From a checkpoint of a small contrastive audio-text model.
Model: 1.91M parameters, encoder activation silu, encoder depths [2, 2, 2, 2], text encoder width 128.
Data: trained on Morse code for random letters and digits, with fading, noise and interfering tones, 26041 training examples, 149.4 epochs.
Rows from block 4 of the audio encoder of a small contrastive audio-text model, named by matrix and row number. Rows with one number belong to one channel. Each number is 500 + 50 x the weight over its row's rms, rounded and kept within 0 to 999. All counts start at 0. Numbers have three digits each. After the name is the row's rms in percent of the matrix's.
After each channel's rows are labels from the 100 clips, of 14848, where the channel reaches its highest value: "lies over" is the class under the peak. Only what is clearly more common there than usual is listed. The data: Morse code for random letters and digits, with fading, noise and interfering tones.
# convs1: first pointwise conv (encoder.blocks.4.convs.1.weight, 144x112x1), inputs 0-111
# convs3: second pointwise conv (encoder.blocks.4.convs.3.weight, 144x144x1, transposed), outputs 0-143

convs1.21 097:594501530437546546368446507506489591426492491550540464487592483546483498394557418501541572524521482419487514435562364454547517519450540411521573538499549486402555458561446487505487526484574483493463536476383499562545588516534526453489475372466481503473437495523426410532465462459428501491500527525489534494462510556485495528492467513489
convs3.21 109:578510469475505498478509395524522494549585476512422490470540566469538504510446517482515585542583523483523506463540525431463498452452574371512429542387585517495451480496611504534483470460520490434479547483534404521498527451502518492448462534599570475564573483483496477450525491444409427434413456449573511530522401503446484484560521491516452432391422486515525607442406521470472494573502561540434476485489569448546483488404570494468554
lies over: gap

convs1.8 096:523504454543411507474524485490472472421499473516518468480540519581521529506463459511555403497533550468504502534550432432410487473387553526552356505448585523499468464370500497477508423558504473580506571481514503501514453460561464520498473458534493505519584524461442511488409560476488536536526534565489498488612551554533541588558477339428
convs3.8 091:489445483462527474475402505515446509542434480492507450460553516511467529457540509535537497426547565310496471470470571445558500510450493473537521497414504537469478492469546481476436531477505401397457476470483552525443462515509452485545447448528487493459505416519347480507475405447494547445447477469513462360462497564544511463443422424495443506469538461452413485474556518478517547456538521551495509569513405463584371439484483446399521
lies over: gap

convs1.52 114:472410535511498490574562520583562470560466524476454573452473451557494517488526553480466423573420504494499453508575443521573517504536547446536599487496508400580580560619526539482470552376470449530516466482503569423566517522468536609430530585522478437568478490482468425548548519480534473542495492559468543442476514421476537540539520517411
convs3.52 089:483651445526477536549463486496486462552529563543467604491596432474495601472579514491498470464502410565565648459570483471512430514495430517466528468484483417450464531527519521444554511493533473653516492487485432556512551584387490496525482544452451464474477474530439479452516488546522458570479519567600457483416514411543528513482508412539503456609493493441480539467528494516436561492466568514571441508502430553423503488518444507493499
lies over: gap

convs1.51 094:436444517492501549393431470478537470464510416462562515445488590531434491494431553442475497487500554573476533466464492539508531459517535537502472569447496569474598487400526520528444598506444495524420525537538603494552495490449514484466522527366474456457457456512567423405553538526482544412436424502516528403432441464519585514512587543507
convs3.51 104:482408539380532550486472501453562550483455562500434527509452377523458516510503510483500461522535516574497572519548485487483497451579499457472430459459463450458504478444449530497442530466422533451504549353522503550539484541563528455513471442396594478501569501621495470506464468448480543521498499505400528473455498497581498487516422511396571548567527403535537488370459508534473477508528361554615517572499496514496517442514550499464444
lies over: the character "q"

convs1.3 100:490467486479502454570457518567519493494529481585561583331507488400484523428494511429507569439504498493528415554523607475476545487470474526483505490614506503445502516405489564542484561442484480471426500476512532589470459593487402534447495509500491479410442441507483588387473550393474521531556495465535471592478496512452480490554462487462
convs3.3 095:484518490427387583454425468500443498537546518467479483529429503478599560469438468479490522533513506437624457570514466497508554469484572590535469431523491518460477496483445612490553559507478459603471570464410476561438523392481427568480509469442394477390519439515529503564533598455505415560440599432539513543511517450494528468412506595546475515520516485522532557518498530506507499482470456563470567508572487421544506509540471407504469
lies over: the character "8"

convs1.127 095:492504516515536473473476581468464526456480428584479509445524494548499483562497411541393508507513531489530464455495577485496531462458508504472413476562562541444525397597577499527489529433484579508528494490469586541470520506473516473525558447646569553550630388533355554517492476507484514582511525523418533461467438573461498507506560489550
convs3.127 099:461469529478493530535508489483506468423674532431574560563480474417480474537406537508465518428541482462510584423506517556489457536544534431474443478535555533546430589464483487540443543471519564484498562510520444451550513573543507451544467493515442506548505497486510499620409509465542513511493427562544490481436475494480553368492453525557415507501478567430508496510490436395502617596421522444552547538548558564409514472441477445463505
lies over: gap

convs1.4 107:526571439471534522424524490509515416516445494518451481443532513568533437411470547530452499503474544558550561450584610538529594421459412487550601430520526452461442457558501489510490538464504434430521452522520455497466425532555482447415470477583544538475520488546380528494619504579526501547503573506563442565481457448504553553538475431522
convs3.4 112:461532538462507430519467448478521497519551436570445488526496421482515454484473549427505509528490531493560435578510527477592496416468547412609514507515571465580555490526590502540519590565476510488468562431535511480445552400549513515492454482362504488596440534442441640520507530415508450496465479496608470446491532467568501531530423488527441494437505491550539512449354414505483458546571465523445513468514488530545468448416566452512508
lies over: gap

convs1.17 103:505466557419548519529422485495493464462530366555462478506477564493497475573467517566417540494487516446505458479409544519544468498499540484461558511524497523476528431539521445504481396593571474411526505408450554477542506443486418535588418509494509521485510496588505499485510497453558532502471581483491625389442490572356543467476558432467
convs3.17 102:501547452499530472468510504444490503484578466463510512518430392447503432598476517605659514501473525488421496513560447534512311450364564516470451439499544453482488478475500513490494529505551546526566530535439501447517543505510522498478515531472524422493465490576393495473509543499401543426492534547491511406463485567478576442520462499488507532473502532436560638455507548525507466517469489563515538579447568501436426477428468499576469
lies over: gap

convs1.140 101:444462473519535599500546599469444543617492493445515549514502452468616512487505500497593460558508492499451483530448386538500491506556464490503467488517524475484448387460502561352427499469550481538501452427465497482388482449621477445479454555500620537522441524541464562518490484471485584503514503510442525552512588450510504432434529509463
convs3.140 091:551447429542442599481396491496530503509451475505403541580540486474429493461504472576506571563542483560471507554557402442512482465496441322592593423557440528477539545514435429522455543504522504437559573551480476518532484449497505553468448416541455555555543467465551526528465519513541507566465473484492460468534489413449483428481563541619499500554473404479505549519445456519495616506531557517523493502489514466486513639466482514500520
lies over: the character "7"; the character "z"

convs1.31 096:506519478490453524505482488475456597615503458415446567434535471488452427463484607549463526500567449522431513526616466545473483497522468498535543435473384555495491449458531503593541464566473565480503584520453403499457515483525439487511455559461493531575484513494414496528473512539529385569377458473502539550402533468577569466530534470472
convs3.31 090:480526479543505377528521471517478498552584567538447540590533443511554494477543535488491418494524582560479483655537437480552558564546575406483532512455474538440547586465563519479500456496423484558534499505479493451472437499527474470522541484588462437525507409511538484618456495516493550536603480421439528514593549520560535512532479526535461489550398399488454454443509397506593544456549570441565451563507487514463526427515528500460463
lies over: the character "k"